{"train_examples": 39062, "input": "waveform_16khz", "activation": "relu", "wave_channels": 128, "wave_strides": [5, 2, 2, 2, 2, 2], "optimizer": "normuon", "momentum": 0.95}
Rows from block 2 of a small sound classifier, named by matrix and row number. Each number is 50 + 15 x the weight over its row's rms, rounded and kept within 0 to 99. All counts start at 0.
After each channel's rows are labels from the 100 clips, of 14848, where the channel reaches its highest value: "strongest on" is what is common among them. Only what is clearly more common there than usual is listed. The data: synthetic speech, music and everyday sounds put through simulated rooms and audio effects. In brackets: how many of the 100, against the usual share in percent.
# conv: width-5 conv, dilation 2 (model.blocks.2.conv.weight, 192x192x5, each kernel summed), inputs 64-127

conv.124:37 41 24 17 66 51 54 34 17 36 36 45 56 49 65 44 44 44 66 40 50 17 49 60 72 55 62 18 37 37 23 38 27 52 61 43 66 48 75 09 54 30 42 44 46 48 41 70 44 62 46 32 40 77 38 43 27 48 46 54 32 44 40 43
strongest on: dry (50 vs 20.5); distortion (40 vs 12.9)

conv.39:60 64 45 22 20 32 50 61 37 42 53 35 40 33 75 51 50 70 70 52 81 65 59 54 36 49 56 43 61 38 56 47 27 39 27 34 54 40 57 46 67 62 65 44 26 38 19 79 42 63 13 57 39 44 47 46 62 36 18 70 52 48 38 50
strongest on: dry (45 vs 20.5)

conv.14:46 67 73 53 67 32 30 44 51 46 80 57 75 30 54 71 61 23 37 57 24 69 67 63 30 74 29 36 25 51 77 52 42 39 36 63 53 28 33 59 50 42 36 31 89 68 49 32 48 72 57 65 43 56 53 38 51 53 36 45 83 40 45 64
strongest on: dry (84 vs 20.5); everyday sound (61 vs 24.9)

conv.55:52 57 52 29 86 59 30 39 57 41 44 59 33 52 42 57 13 58 62 35 44 38 44 25 41 40 34 37 48 49 71 51 31 37 92 54 49 55 44 61 34 55 25 40 37 53 20 41 58 45 34 47 63 59 52 65 74 39 48 40 59 33 67 48
strongest on: speech (58 vs 25.1); dry (50 vs 20.5)

conv.139:36 46 53 26 39 52 36 57 27 64 41 55 59 69 26 79 69 62 68 94 39 40 46 72 40 53 39 48 64 61 36 62 54 55 46 63 42 73 39 61 20 49 48 60 72 39 60 34 50 42 33 42 64 45 40 37 71 15 47 44 46 48 52 51
strongest on: dropouts (60 vs 12.9); everyday sound (59 vs 24.9)

conv.140:44 58 69 75 26 45 63 55 45 40 59 56 66 51 49 36 58 51 39 29 23 24 79 47 48 48 29 49 52 90 42 33 62 51 65 25 51 66 40 25 54 56 68 48 70 38 31 40 39 56 44 38 43 25 49 41 69 57 27 53 60 70 60 75
strongest on: everyday sound (68 vs 24.9); dry (42 vs 20.5)

conv.181:40 45 31 66 40 66 65 67 60 52 65 40 89 34 69 28 55 39 17 53 26 52 55 50 57 49 55 48 64 50 11 77 52 40 81 44 45 31 25 37 35 39 75 47 49 52 48 78 40 29 35 50 39 09 46 28 54 31 31 58 75 10 78 56
strongest on: drums (69 vs 25); number of effects: 0 (59 vs 24.8)

conv.82:42 42 27 59 43 51 25 33 83 66 19 48 49 62 27 20 41 38 27 36 56 63 68 43 21 64 34 58 62 59 55 49 36 57 55 61 18 56 42 66 39 38 47 68 67 31 48 58 62 36 68 60 79 50 34 53 84 36 59 48 60 21 33 57
strongest on: speech (81 vs 25.1)

conv.150:39 73 38 48 30 53 62 45 49 53 48 37 47 66 09 23 53 50 84 46 68 77 43 50 64 21 56 42 54 70 61 39 54 36 50 52 64 52 59 66 68 51 50 50 71 34 49 55 78 52 32 46 52 47 72 25 48 62 34 53 31 61 38 63
strongest on: dry (79 vs 20.5); everyday sound (54 vs 24.9)

conv.11:34 55 43 67 60 40 68 50 42 72 37 63 36 42 68 63 50 50 40 41 13 47 70 19 45 53 49 37 31 29 37 22 61 52 56 57 46 37 55 48 59 35 47 45 33 56 48 28 42 44 66 22 17 23 42 52 64 43 64 57 53 48 66 64
strongest on: dropouts (55 vs 12.9); dry (47 vs 20.5); reversed (43 vs 13.2)

conv.22:55 48 38 43 43 44 46 77 42 30 61 42 34 45 59 59 66 81 27 36 53 78 68 44 48 45 62 82 41 39 65 54 60 48 14 33 50 20 62 48 62 43 67 73 49 65 59 64 63 73 57 57 66 35 29 59 43 56 55 66 86 54 20 26
strongest on: dry (74 vs 20.5); distortion (44 vs 12.9)

conv.69:45 50 50 22 45 27 41 48 64 14 77 38 57 60 40 56 68 47 46 32 71 53 83 53 46 36 51 72 42 56 81 41 51 42 35 69 36 49 49 70 50 61 47 42 47 59 30 91 73 35 48 45 39 37 80 49 46 43 43 53 82 53 41 46
strongest on: dry (67 vs 20.5)

conv.97:44 48 60 80 56 44 48 61 44 72 28 21 39 50 22 41 85 56 44 42 57 33 26 44 36 45 40 39 54 59 47 37 36 71 29 60 09 48 47 38 57 44 21 50 72 61 77 61 54 67 61 33 65 70 58 39 40 41 51 19 46 50 66 40
strongest on: dry (64 vs 20.5); everyday sound (63 vs 24.9)

conv.87:45 71 14 59 38 59 44 49 53 63 34 60 43 45 25 32 32 45 54 63 59 46 62 46 56 61 18 35 60 31 59 50 44 60 54 53 27 48 36 76 39 40 85 41 46 29 43 37 58 53 73 47 60 50 32 81 50 61 40 34 35 66 82 68
strongest on: drums (56 vs 25)

conv.58:50 47 56 47 32 47 65 27 37 57 40 28 54 33 78 63 56 36 31 59 62 31 52 46 61 28 44 36 46 53 67 36 40 61 24 62 56 60 45 58 47 35 53 73 58 41 92 39 57 42 43 49 36 52 78 49 45 38 32 48 36 63 50 54
strongest on: dry (58 vs 20.5); dropouts (39 vs 12.9); reversed (33 vs 13.2)

conv.98:21 49 51 60 45 73 43 50 62 54 55 60 21 58 72 52 49 53 42 46 62 45 41 48 40 37 56 42 39 57 32 57 56 34 49 31 33 14 21 58 75 22 44 51 42 56 87 22 44 57 60 28 50 70 43 28 46 46 40 32 66 80 42 43
strongest on: dry (56 vs 20.5); reversed (32 vs 13.2); distortion (30 vs 12.9)

conv.158:30 51 58 34 30 30 46 57 24 44 67 37 32 35 60 58 25 33 57 41 22 43 65 74 26 60 36 51 50 72 78 14 09 65 44 59 49 61 34 54 42 61 48 51 36 44 57 36 49 27 29 36 54 64 59 59 42 58 44 70 47 54 56 46
strongest on: drums (71 vs 25); dry (52 vs 20.5)

conv.20:44 72 38 45 72 52 56 56 50 34 48 28 40 62 19 42 67 64 40 47 65 67 53 35 52 33 45 48 47 79 45 26 57 58 59 49 29 60 37 48 46 63 51 53 32 70 37 41 54 63 21 42 97 57 58 57 39 61 64 83 34 49 46 40
strongest on: dry (60 vs 20.5); distortion (40 vs 12.9)

conv.8:26 31 70 31 54 14 52 17 56 58 40 26 42 64 51 71 58 51 41 42 68 66 45 64 75 65 54 41 47 48 73 24 62 52 26 38 17 41 53 52 52 70 52 47 50 47 49 62 49 56 16 18 63 28 53 46 43 43 68 41 34 49 23 66
strongest on: dry (72 vs 20.5); everyday sound (65 vs 24.9)

conv.43:49 62 49 32 53 52 30 60 14 61 70 66 23 17 45 40 42 43 48 49 23 55 43 51 58 48 39 59 59 16 56 48 39 39 32 56 67 38 50 59 44 45 72 53 33 71 40 33 66 54 46 72 41 62 42 35 41 70 43 79 61 28 35 50
strongest on: dry (68 vs 20.5); everyday sound (65 vs 24.9)

conv.129:17 77 61 65 58 35 50 45 41 45 64 52 73 53 23 34 48 55 26 43 52 22 51 20 42 85 43 45 49 25 30 41 58 64 47 20 44 40 46 32 47 50 27 21 60 53 24 50 90 56 33 38 48 25 48 48 52 61 38 53 48 56 44 65
strongest on: dry (55 vs 20.5); everyday sound (51 vs 24.9)

conv.99:26 42 52 69 43 39 40 51 43 52 42 48 61 22 32 58 70 44 14 56 36 44 49 77 60 62 49 53 44 67 52 42 71 46 47 43 58 54 43 44 41 35 32 55 47 47 57 42 62 48 43 47 15 31 39 20 61 51 73 32 25 48 48 17
strongest on: dry (51 vs 20.5); tremolo (46 vs 13.4)

conv.153:43 53 69 51 65 48 24 52 66 71 43 45 47 60 60 42 27 52 78 25 58 52 49 64 69 48 50 48 60 41 49 70 44 57 46 53 73 60 74 50 61 41 54 77 73 20 44 33 35 19 60 67 72 38 39 52 66 59 49 54 86 40 76 18
strongest on: dry (51 vs 20.5); number of effects: 0 (50 vs 24.8)

conv.116:54 64 59 35 39 55 45 62 56 52 52 43 36 42 20 39 52 72 13 57 49 52 37 15 22 67 43 54 51 52 42 68 46 21 38 57 43 39 51 49 54 48 54 69 57 45 15 40 53 56 48 49 61 36 71 56 48 11 27 60 43 53 46 35
strongest on: speech (64 vs 25.1); dry (45 vs 20.5)

conv.91:31 36 31 23 59 58 32 43 54 77 64 36 12 51 55 66 59 61 43 55 67 73 57 32 36 77 49 57 45 14 41 45 69 48 37 45 51 49 60 61 45 00 53 57 30 74 46 66 34 62 33 61 43 43 41 39 30 31 68 23 50 59 44 46
strongest on: dry (58 vs 20.5); everyday sound (53 vs 24.9); tremolo (41 vs 13.4)

conv.152:46 34 78 60 31 40 43 36 62 33 62 36 38 47 75 52 39 20 41 36 52 30 61 26 69 51 39 28 48 51 95 51 31 62 72 59 24 51 61 56 55 41 51 51 57 67 26 55 49 67 43 36 35 42 47 61 57 64 31 42 56 40 71 48
strongest on: dry (63 vs 20.5); everyday sound (50 vs 24.9)

conv.159:40 67 33 55 66 41 29 36 67 31 51 42 33 65 54 50 56 38 61 67 64 51 99 41 41 49 41 29 67 60 46 45 54 39 48 43 86 25 70 37 57 29 47 48 62 57 40 38 42 73 63 61 80 70 33 34 90 51 52 56 47 31 35 69
strongest on: dropouts (70 vs 12.9); everyday sound (59 vs 24.9); reverberation time: dry (51 vs 20.5)

conv.67:59 51 19 43 40 74 23 43 34 33 46 76 50 48 71 43 43 84 32 38 41 75 45 60 54 49 59 36 52 34 51 38 59 63 46 09 38 42 38 78 58 52 70 44 34 52 35 43 45 64 39 21 45 56 24 67 29 38 44 68 31 60 38 52
strongest on: dry (55 vs 20.5)

conv.180:40 63 52 67 47 57 51 38 47 59 42 45 37 29 75 39 60 39 33 62 63 39 70 34 46 52 48 53 43 42 73 39 28 37 32 43 29 47 44 68 76 46 80 30 74 58 41 81 56 42 22 43 57 59 84 54 31 56 54 49 64 37 54 83
strongest on: dropouts (72 vs 12.9); distortion (35 vs 12.9)

conv.145:47 49 61 25 78 67 48 36 50 66 22 66 78 35 42 25 41 35 41 57 55 85 50 45 58 56 52 46 38 52 51 45 64 50 43 46 62 53 73 76 24 52 50 30 44 58 19 37 64 53 37 46 09 44 66 53 54 81 34 52 60 84 40 38
strongest on: drums (93 vs 25); number of effects: 0 (62 vs 24.8); dry (49 vs 20.5)

conv.23:44 34 68 52 66 48 71 54 64 58 51 38 33 54 71 61 55 54 60 57 58 51 54 12 51 31 39 59 25 20 52 53 64 58 36 40 39 49 28 43 52 24 53 47 40 36 32 65 35 55 39 45 19 42 45 54 55 62 34 51 65 42 54 35
strongest on: dry (45 vs 20.5)

conv.79:40 49 51 49 62 61 56 30 49 60 42 07 81 40 48 57 40 48 47 53 44 11 49 47 44 67 42 48 43 48 30 37 40 55 60 38 82 50 49 44 53 36 72 82 71 64 67 38 35 38 45 57 64 60 53 21 58 48 03 64 57 44 46 33
strongest on: dry (58 vs 20.5)

conv.135:57 42 51 37 21 58 61 56 35 59 35 06 49 52 59 40 67 39 63 58 42 35 37 33 29 62 63 47 41 68 58 69 46 47 63 37 47 51 59 47 55 84 51 54 37 51 33 58 58 43 35 33 54 26 50 44 48 50 47 26 34 37 53 52
strongest on: drums (86 vs 25); number of effects: 0 (54 vs 24.8)

conv.162:42 56 80 66 53 48 57 43 68 38 38 70 45 54 17 53 32 37 74 81 69 46 56 45 38 55 39 14 44 63 24 66 54 85 56 78 57 58 42 67 37 79 41 43 82 44 64 45 60 47 68 38 46 37 63 60 40 48 37 44 40 56 47 64
strongest on: dropouts (65 vs 12.9); everyday sound (58 vs 24.9); reverberation time: dry (46 vs 20.5)

conv.165:53 57 33 40 65 24 40 37 40 62 37 54 47 63 41 82 29 23 38 41 14 44 50 69 70 34 49 57 54 32 55 43 50 32 28 16 38 28 55 39 35 39 59 43 50 50 35 51 59 51 55 43 42 48 33 43 51 84 24 72 51 49 63 44
strongest on: everyday sound (56 vs 24.9); wah (39 vs 13); reversed (34 vs 13.2)

conv.134:41 55 66 40 40 38 59 29 37 45 61 66 38 64 68 66 59 42 35 39 72 62 29 53 39 56 50 50 28 43 66 28 79 42 24 20 38 42 32 59 63 73 50 61 49 17 52 47 40 70 29 31 34 55 43 28 40 45 23 26 45 46 64 61
strongest on: dry (59 vs 20.5)

conv.26:35 68 36 46 43 51 41 59 38 45 43 00 23 32 36 21 54 60 53 63 58 69 33 62 40 51 46 48 33 57 66 28 36 44 27 39 22 41 69 62 53 72 59 33 52 66 64 52 42 92 42 66 33 54 33 57 28 57 51 66 35 61 57 42
strongest on: dry (48 vs 20.5)

conv.119:65 49 54 60 63 39 38 18 53 22 48 63 45 64 81 45 48 35 44 52 58 42 37 71 69 70 49 36 49 67 21 59 54 49 32 85 41 28 44 52 61 66 43 41 45 40 46 73 60 31 47 47 52 15 42 57 17 45 66 31 46 49 60 86
strongest on: drums (70 vs 25); number of effects: 0 (50 vs 24.8)

conv.186:50 47 44 47 76 46 48 54 69 30 44 42 54 23 39 50 67 45 57 47 48 62 51 53 26 27 25 56 14 36 47 57 55 49 48 41 61 63 48 42 71 56 52 54 42 51 61 51 58 42 46 64 66 53 43 41 89 80 22 66 56 30 67 54
strongest on: dry (43 vs 20.5)

conv.92:46 56 32 43 64 53 65 81 46 51 42 42 50 68 82 55 77 41 55 64 43 56 38 61 31 41 58 55 24 78 92 47 32 65 41 42 64 39 35 25 29 67 46 28 27 68 64 20 42 52 57 51 56 28 51 52 45 34 57 42 63 67 67 46
strongest on: drums (64 vs 25); dry (53 vs 20.5)

conv.21:52 51 41 69 44 45 39 25 44 49 47 39 43 55 50 73 61 57 50 30 51 59 44 74 36 40 56 52 34 57 32 58 54 43 35 48 58 38 37 53 67 44 62 38 59 70 37 42 41 68 55 40 44 55 69 73 38 42 48 40 47 54 62 59
strongest on: drums (67 vs 25); dry (62 vs 20.5); number of effects: 0 (55 vs 24.8)

conv.188:61 48 26 61 28 71 54 54 57 65 67 52 43 39 42 48 25 40 62 35 55 10 24 29 73 46 37 44 41 35 48 52 51 10 62 45 44 52 29 30 49 60 63 24 67 29 29 46 25 56 64 48 54 67 38 46 61 45 24 75 52 38 56 45
strongest on: dry (56 vs 20.5); dropouts (30 vs 12.9)

conv.190:48 42 16 49 54 56 42 59 50 72 63 56 64 21 68 42 66 62 55 50 94 64 82 43 54 64 63 46 74 46 74 36 60 45 36 93 69 52 43 62 33 47 73 42 49 42 33 73 42 41 64 48 49 52 58 66 83 39 69 37 65 61 33 66
strongest on: dry (62 vs 20.5); everyday sound (52 vs 24.9)

conv.131:51 35 49 71 36 02 35 58 52 42 37 59 40 59 46 52 56 67 40 29 41 47 80 78 20 74 45 52 55 74 37 45 56 36 18 23 26 44 56 59 53 45 54 54 23 47 45 51 41 62 59 42 60 70 34 42 50 49 35 99 21 46 53 43
strongest on: everyday sound (67 vs 24.9); distortion (43 vs 12.9); reverberation time: dry (43 vs 20.5)

conv.70:39 27 45 43 64 86 58 41 50 41 50 48 59 30 47 86 49 27 69 67 57 34 81 40 42 40 55 44 35 39 38 77 30 84 39 33 37 48 59 61 33 29 30 37 54 38 62 64 27 30 56 55 65 30 41 50 42 48 33 65 55 64 54 47
strongest on: dropouts (67 vs 12.9); everyday sound (50 vs 24.9)

conv.2:64 65 57 30 66 64 34 47 49 20 56 80 52 59 28 20 56 31 19 48 39 49 66 45 36 56 45 45 51 60 35 61 39 28 45 33 38 75 38 29 77 38 63 47 45 41 67 75 51 56 61 70 53 33 42 39 35 57 30 70 75 44 47 50
strongest on: speech (60 vs 25.1); dry (51 vs 20.5)

conv.156:05 55 66 55 54 67 73 80 51 74 72 40 60 42 53 48 30 43 57 49 49 49 56 52 63 37 30 39 49 54 43 39 46 50 62 44 54 49 65 20 49 66 67 73 60 26 20 74 44 38 20 62 57 50 64 44 37 30 50 74 47 48 30 56
strongest on: everyday sound (61 vs 24.9); dry (57 vs 20.5)

conv.114:69 50 35 34 46 73 31 35 28 38 32 78 22 67 38 56 59 27 49 53 63 59 58 30 51 38 40 31 31 50 44 27 55 76 39 56 22 44 38 61 43 59 41 32 64 53 97 52 36 38 57 11 74 48 45 59 10 28 68 56 31 62 47 59
strongest on: dropouts (60 vs 12.9); number of effects: 3 or more (37 vs 13.2); distortion (32 vs 12.9)

conv.148:36 58 63 46 57 18 42 45 43 68 45 53 56 56 90 55 54 39 35 31 17 07 54 47 49 72 83 45 37 55 66 55 29 37 52 22 68 53 41 69 46 69 59 26 75 35 53 19 52 30 65 31 50 42 36 44 53 45 77 48 70 41 64 52
strongest on: speech (53 vs 25.1); dry (43 vs 20.5)

conv.121:27 57 39 48 62 50 52 24 66 37 67 71 55 87 28 43 69 55 59 38 49 49 88 28 46 43 39 19 44 34 72 21 50 24 40 39 93 65 44 68 45 40 33 54 59 33 50 71 52 54 48 64 56 60 37 37 57 48 34 14 69 63 64 58
strongest on: everyday sound (58 vs 24.9); dry (50 vs 20.5)

conv.7:58 20 37 17 62 22 48 61 56 54 23 42 51 67 43 52 48 42 39 37 59 55 43 58 70 53 63 68 45 60 88 31 60 59 50 36 73 52 58 59 48 47 43 22 74 55 58 69 64 68 22 60 36 50 59 51 53 24 46 43 54 55 29 35
strongest on: dry (67 vs 20.5)